Weights of a small CTC audio transcriber: waveform 16khz input, 18.2 epochs.
Rows from block 4 of a small CTC audio transcriber, named by matrix and row number. Rows with one number belong to one channel. Each number is 128 + 24 x the weight over its row's rms, rounded and kept within 0 to 255. All counts start at 0. After the name is the row's rms in percent of the matrix's.
Before each channel's rows are labels from the 100 clips, of 14976, where the channel reaches its highest value: "lies over" is the class under the peak; "top examples" is what is common among them. Only what is clearly more common there than usual is listed. The data: melodies that start on their tonic, played by one synthesised instrument. In brackets: how many of the 100.
# convs0: first width-5 conv (model.blocks.4.convs.0.weight, 144x112x5, each kernel summed), inputs 84-111
# convs1: second width-5 conv (model.blocks.4.convs.1.weight, 144x144x5, transposed, each kernel summed), outputs 87-115

lies over: F#3 (37)
top examples: the note F# (94)
convs0.30 109 [122 152 100 128 142 135 155  89 136 132 132 135 106 127 106 130 112 116 160 129 117  83 115 151  74 155 133 125]
convs1.30 098 [149 120 121 113 139 162 104 113 130 145 122 118  95 146  96 110  99 113 122 110 136 132  94 120 113 127 117 101  73]

lies over: F4 (53)
top examples: the note F (87); clipping (34)
convs0.124 072 [128 139 127 106 151 197 133 146 104 175 102 164 139 149 105  86 116 147 122  96 134 123  91  98 134 142 165 113]
convs1.124 090 [137 140  87 125 115 115 143 144 129 121 127 121 105  83 119 129  99  78 103 116 111 124 152 105 116  90 137 159 126]

lies over: no note (68)
top examples: the note G# (78); tonic: G# (29)
convs0.93 128 [ 95 145 135 101 129 142 114 143 130 144 171 112 119 138 139 153 145 138 116 160 135 140  87 135 150 139 143 121]
convs1.93 115 [101 132 113 160 116 171 122 137 189 125 142 143 149 144 102 119 131 207  96 115 126 134 128 143 121 129 116 103 114]

lies over: A#2 (65); A2 (26)
top examples: the note A# (66); bass guitar-like (43)
convs0.122 099 [127 114 127 161  81 127 144 121 136 107 121 108 143 113 141 102 116 156  70 119 144 158 180 156 125 107 173 133]
convs1.122 090 [ 93 146 138 128 147 135 145 124 148  86 145 148 135 113 115 131 126  72 109 112 102 118 142 152 110 161  97 115 178]

lies over: B4 (55); B2 (31)
top examples: the note B (100); tonic: B (40)
convs0.96 082 [118 165 144 142  83 130 110 107 129 135 121 151 134 120 122 137 140 130 138 101 110 175 182  97 116 147  91 138]
convs1.96 101 [138  95 117 165 139 106 152 226 182 129 125 121 152  83 167 123 138 149 165 141 189 165 139 154 131 121 176 146  85]

lies over: E3 (57)
top examples: the note E (73); staccato (54); clipping (33)
convs0.123 132 [159 101 124 123 122 129 141 173 110 141 157 104 157 117 141 125 142 111 157 133 129 154 142 133 123 132 122 119]
convs1.123 122 [151 120 161 152 122 129  96 138 201 123 121 126 122 145 142 122  96  98 128 116 154 117 133 124 110 164 136 109 133]

lies over: A#4 (72)
top examples: the note A# (83)
convs0.102 135 [ 66 131 164 160 146 152  99 120 131  96 144 147 156 123 142 177  96 116 149 130 118 104 114 112  88 122 123 150]
convs1.102 118 [114 143 129 107 100  94 141 100 103 127 126 103 156 134 139 130 114  88 169 127 149 122 100 100 121 109 146 143 106]

lies over: G3 (33)
top examples: the note G (88); clipping (35)
convs0.11 101 [109 140 100  80 142 146 148 123 112 151 166 114 121 115 149 157 112 102 107 132 130 127  68 114 116 113 153 114]
convs1.11 091 [126 124  65 146 150  86 131 123 109 147 133 138 127 101 158 137 166 111 116  64 122 167 162  96 141 143 128 159  75]

lies over: D5 (60)
top examples: the note D (84); clipping (29)
convs0.39 084 [158  83 111 129 128  96 189 125 149 137 160  72 102 134 103 177 124 126 104 129 146 132 122 126 141 126 134 140]
convs1.39 081 [116 148 106 120 116 198 108 139 114 110 107 156 120 135 144 132  96  92 120 144 144  91 176 142 147 105 130 137 123]

lies over: C4 (48)
top examples: the note C (73); clipping (28)
convs0.141 122 [116 132 174 195 131 150 161 153 163 142 147 134 114 148 165 110 141 142 151 135 105 127 117  92 145 150 106 111]
convs1.141 114 [146 142 135 106  73 105 143  87 104 110 151 133  76 157 150 103 130 153 117 148 135 103  88 114 104 111 129 112  97]

lies over: A#4 (34); A#3 (25)
top examples: the note A# (72); bell-like (35)
convs0.84 076 [141 115 138 128 148 134 142 111 120 164 148 115 111 131 103  98 145 153 164 149 129 127 164 129 119 128 119  96]
convs1.84 087 [128 190 137 120 112 178 109 128  98 109 103 141 128 118 138 134 141 128 120 128 127 129 148 119  87 128 157 104  77]

lies over: F#5 (44)
top examples: the note F# (85); clipping (29); tonic: F# (26)
convs0.106 120 [122 145 121  79  87 155 156 106 102 149 140 140 121 144 136 156  98 163 111 128 143 128 159 120  86 116  96 135]
convs1.106 103 [122 118 100  87 111 163 157 120  98 112 128 150 149 173 133 106 107 139 145 169 141  90 110 148 108 146  94 127 123]

lies over: B4 (48)
top examples: the note B (70); clipping (38)
convs0.31 084 [140 138 154 107 101 103 147 135 113 150 119 136 150 169 189 191 142 134 130 177 121 131 158 127 167 136 144 156]
convs1.31 087 [179 123  80  64 134 126 162 168 109 129 156  90 170 120 119  98 149 135 120  98 157 180 121 144 142 141 136 109 133]

lies over: G#2 (33)
top examples: bass guitar-like (30)
convs0.75 128 [143 117 125 138 172  91 127 113 127 120 158 116 147 134 126 147  96 123 128 147 129 147 124 175 152 105  79 113]
convs1.75 104 [108 102 156 122 144 100 153  82  80 120 165 111 129 121 120 109 133 159 111 155  92  99 115 123  87 119  98 106 187]

lies over: no note (96)
top examples: clipping (68)
convs0.114 095 [ 85 140 132  98  92 150 111 127 122 116 106 137  89 102 123 153 104 130 123 125 144  94 163 170 173  96 150 136]
convs1.114 093 [145 108  99 152 118 117 158 117 142 116 122 132  92  56 147 133 122 111 148  93 126 138 122 127 125 115 108 129 112]

lies over: A3 (27)
top examples: the note A (65); clipping (31)
convs0.83 080 [112 138  93 146  69 121 158 141 124 150 139 104  87  89 145 108 140 134 148 139 150 112 117 107 109 143 101 133]
convs1.83 086 [118 163  88  99 130  96 123 131  96 123 141 113 119 138 112 130 224 144 129  99 121 159 117 108 124 104 112 146 132]

lies over: G3 (81)
top examples: the note G (97); the note D (68); tonic: G (32); clipping (26)
convs0.8 087 [ 77 136 104  56 141 132 145 122 158 179 149 140 123 102 149 121 108  92 127 144 136 129 119 137 120 139 124 108]
convs1.8 092 [124 111 111 110 117 134 140 116 109 106 118 165 132 164 130 132 132 107 153 134 127 141 114 129 118 143 100 156  98]

lies over: F#3 (38)
top examples: the note F# (65); staccato (56); saxophone-like (25)
convs0.53 100 [151 118 108 188 181 152 155 143 104 136 143  91 119 162 110 123 132  97  91 132 121 105 116  87 140 110 129 133]
convs1.53 099 [118 117 119  96 106 131 114 109 132 130  89 118 113 115 103 110 120 168 119 125  95 128 112 123 114 135  77 112 139]

lies over: A3 (25)
top examples: staccato (52); bell-like (30); clipping (27)
convs0.105 138 [198 161  79 115 110 144 147  75 122 103 170 133 114 161 111 129 104 121 150 152 135 127 131 126 114 117 193 151]
convs1.105 134 [124  87 146  94 102 114 124 100 119 131 134 137 100 126 150 131 109 118 116 140 119 154 128 107 145  89 117  99 141]

lies over: G#2 (34); B2 (27)
top examples: bass guitar-like (36); clipping (25)
convs0.49 087 [112  81 140 112 129  99  99 134 100 146 126 123 135 145 148 143 143 135 155 143 108 123  95  83  87 121 135 126]
convs1.49 097 [179  72 117 157 177  66 122 137 123 127 174 156 120 118 100 140 174 114 112 138 144 146 131 134 134 115 117 100 112]

lies over: A#2 (50)
top examples: the note A# (93); staccato (55); bass guitar-like (27); tonic: A# (27)
convs0.90 135 [118 108 147 161  80 163 145 122 115 129 113 112 123 136 125 151 116  92  79 133 135 130 118 151  96 178 173 140]
convs1.90 121 [114  87 119 137 104 161 105 116 119 154  98  97 119 138  93 112 131 121 143 173 120 138 119 149 115 117  84 143 167]

lies over: E3 (30)
top examples: the note E (74); clipping (30)
convs0.104 077 [110 108 122 126 115 114 113 135 133 117 142 117  68 165 145 140 119  99 138 105 115 107  88  80 118 162 125 144]
convs1.104 089 [ 87  62  90 129 124 134 142 105 135 129 107 134 130  94 154 128  83  86  95 143 132 107 155 155 128 104 131 103 192]

lies over: A#4 (38)
top examples: clipping (34)
convs0.33 087 [111 136 125 141 133 104 110  95 113  82 111 107 122 151 136 129 139 156 127 180 148 154 123  85 131 116 142 155]
convs1.33 089 [120 121 117 134 116 141 133 106 105 139 127 131 114 155 120  87 200  99 132 127 137 165  90 121 142  73 167 114 116]

lies over: D5 (31)
top examples: the note D (93); clipping (31)
convs0.130 120 [ 69 124 155 153 151 185 119 131 165 128  87 109 124 115 132 132  41 130  95 135 141 144 120 137  92 117 138 159]
convs1.130 118 [131 145 142 131 128 126 109 109 145 151 147  67 116 153 143 133 147 105 123  70 150 118 134 144 122  95 117 139  99]

lies over: F2 (49); D3 (27)
top examples: the note F (75); bass guitar-like (47)
convs0.36 103 [160  83 164  97 130 156 169 129 133 159 122 141 151 124 152  89  92 120 108 113 136 126 128 124 145 115 104 125]
convs1.36 093 [130 115 111 115 116 100 142 116 107 121  74 143 141 164 160 130 130  34 153  78 112 134 151 113  93 139 120 128  97]

lies over: D5 (28); D#5 (25)
top examples: clipping (48); marimba-like (26)
convs0.138 071 [134 123 131  95 115  90 106 140 122  99 113 157 195 129 132 129  99 155  98 155 107 165 143 122 144 115 144 111]
convs1.138 077 [117 130 112 121 158 189  91 110 130 158 136 170  94 107  96 133 114  78 150 112 112 175 146 144 132  73 117 127 118]

lies over: A5 (28)
top examples: the note A (74); the note D (73); clipping (34)
convs0.26 090 [132 131 123 130 117 138 113  81  99 143 165  63 105 117 118 115 101  99 132 117 135 147 110 118 118  81 169 127]
convs1.26 097 [155 100 121 168  99 127 156 176 131 134 130 106 137  91 108 141 126 146 108 114  69 167 150 105 148  95 130 139 180]

lies over: F4 (31)
top examples: the note F (65); clipping (31)
convs0.9 082 [162 124  80 138 154  90 141 126 117 100 131 143 169 169 135 115 154 155 150 162 139 112 124 119 145 145 140 106]
convs1.9 095 [146 118  91 108 100 185 120  75 126 131 104 165 107  85 146 119 184  72  94 114 101 139 130 136  87 109  93 108 192]

lies over: B4 (73)
top examples: the note B (89); the note E (66); bell-like (49); tonic: E (27)
convs0.85 147 [ 83 143 146 121 196 103 146  99 105 155 106 131 129 121 106 140 143 137 175 139 124 112 162 131 153 147 158 132]
convs1.85 138 [129 128 114 155 139 169 148 114 114 115 132 125 159 147 163 125  88  82 136 114 114  80  97 110 129 130 147 100 105]

lies over: A#2 (27)
top examples: staccato (52); clipping (35); bass guitar-like (31)
convs0.74 106 [153 137 131 167 185 170  96 111  98 114 161 146 133 112 105 152 127 111 106 163 127 124 132  90 109 109 140 125]
convs1.74 095 [107 143 148 122 112 109 124 160  94 123 143 118 148 135  90 103 153 164 113 129 138 156 167 133 119 100  87  94 146]

lies over: no note (95)
top examples: clipping (32); saxophone-like (28)
convs0.119 102 [143 132 100 170 112 100 145 161  92 124 202 171 143 140 119 133 128 148 110 144 148 130 119 104 159 149 159 131]
convs1.119 092 [ 78 117 156 115 107 115 102  83 146 131 113 104 110 157 103 142 156 153  89 102 128  99 114 140 113 113 133 123 127]

lies over: F4 (25)
top examples: clipping (45)
convs0.22 088 [123  98 131 148  92 132 112 154 165  94 148 172 120  89  99 135 128 120 148 110 121 124 141 160 150 133  90 139]
convs1.22 088 [125 129 115 106 145 158 156 120 160 125 134 153 142 161 111 137  87  90 143 114 110  74 108  97 156 138 124 121  86]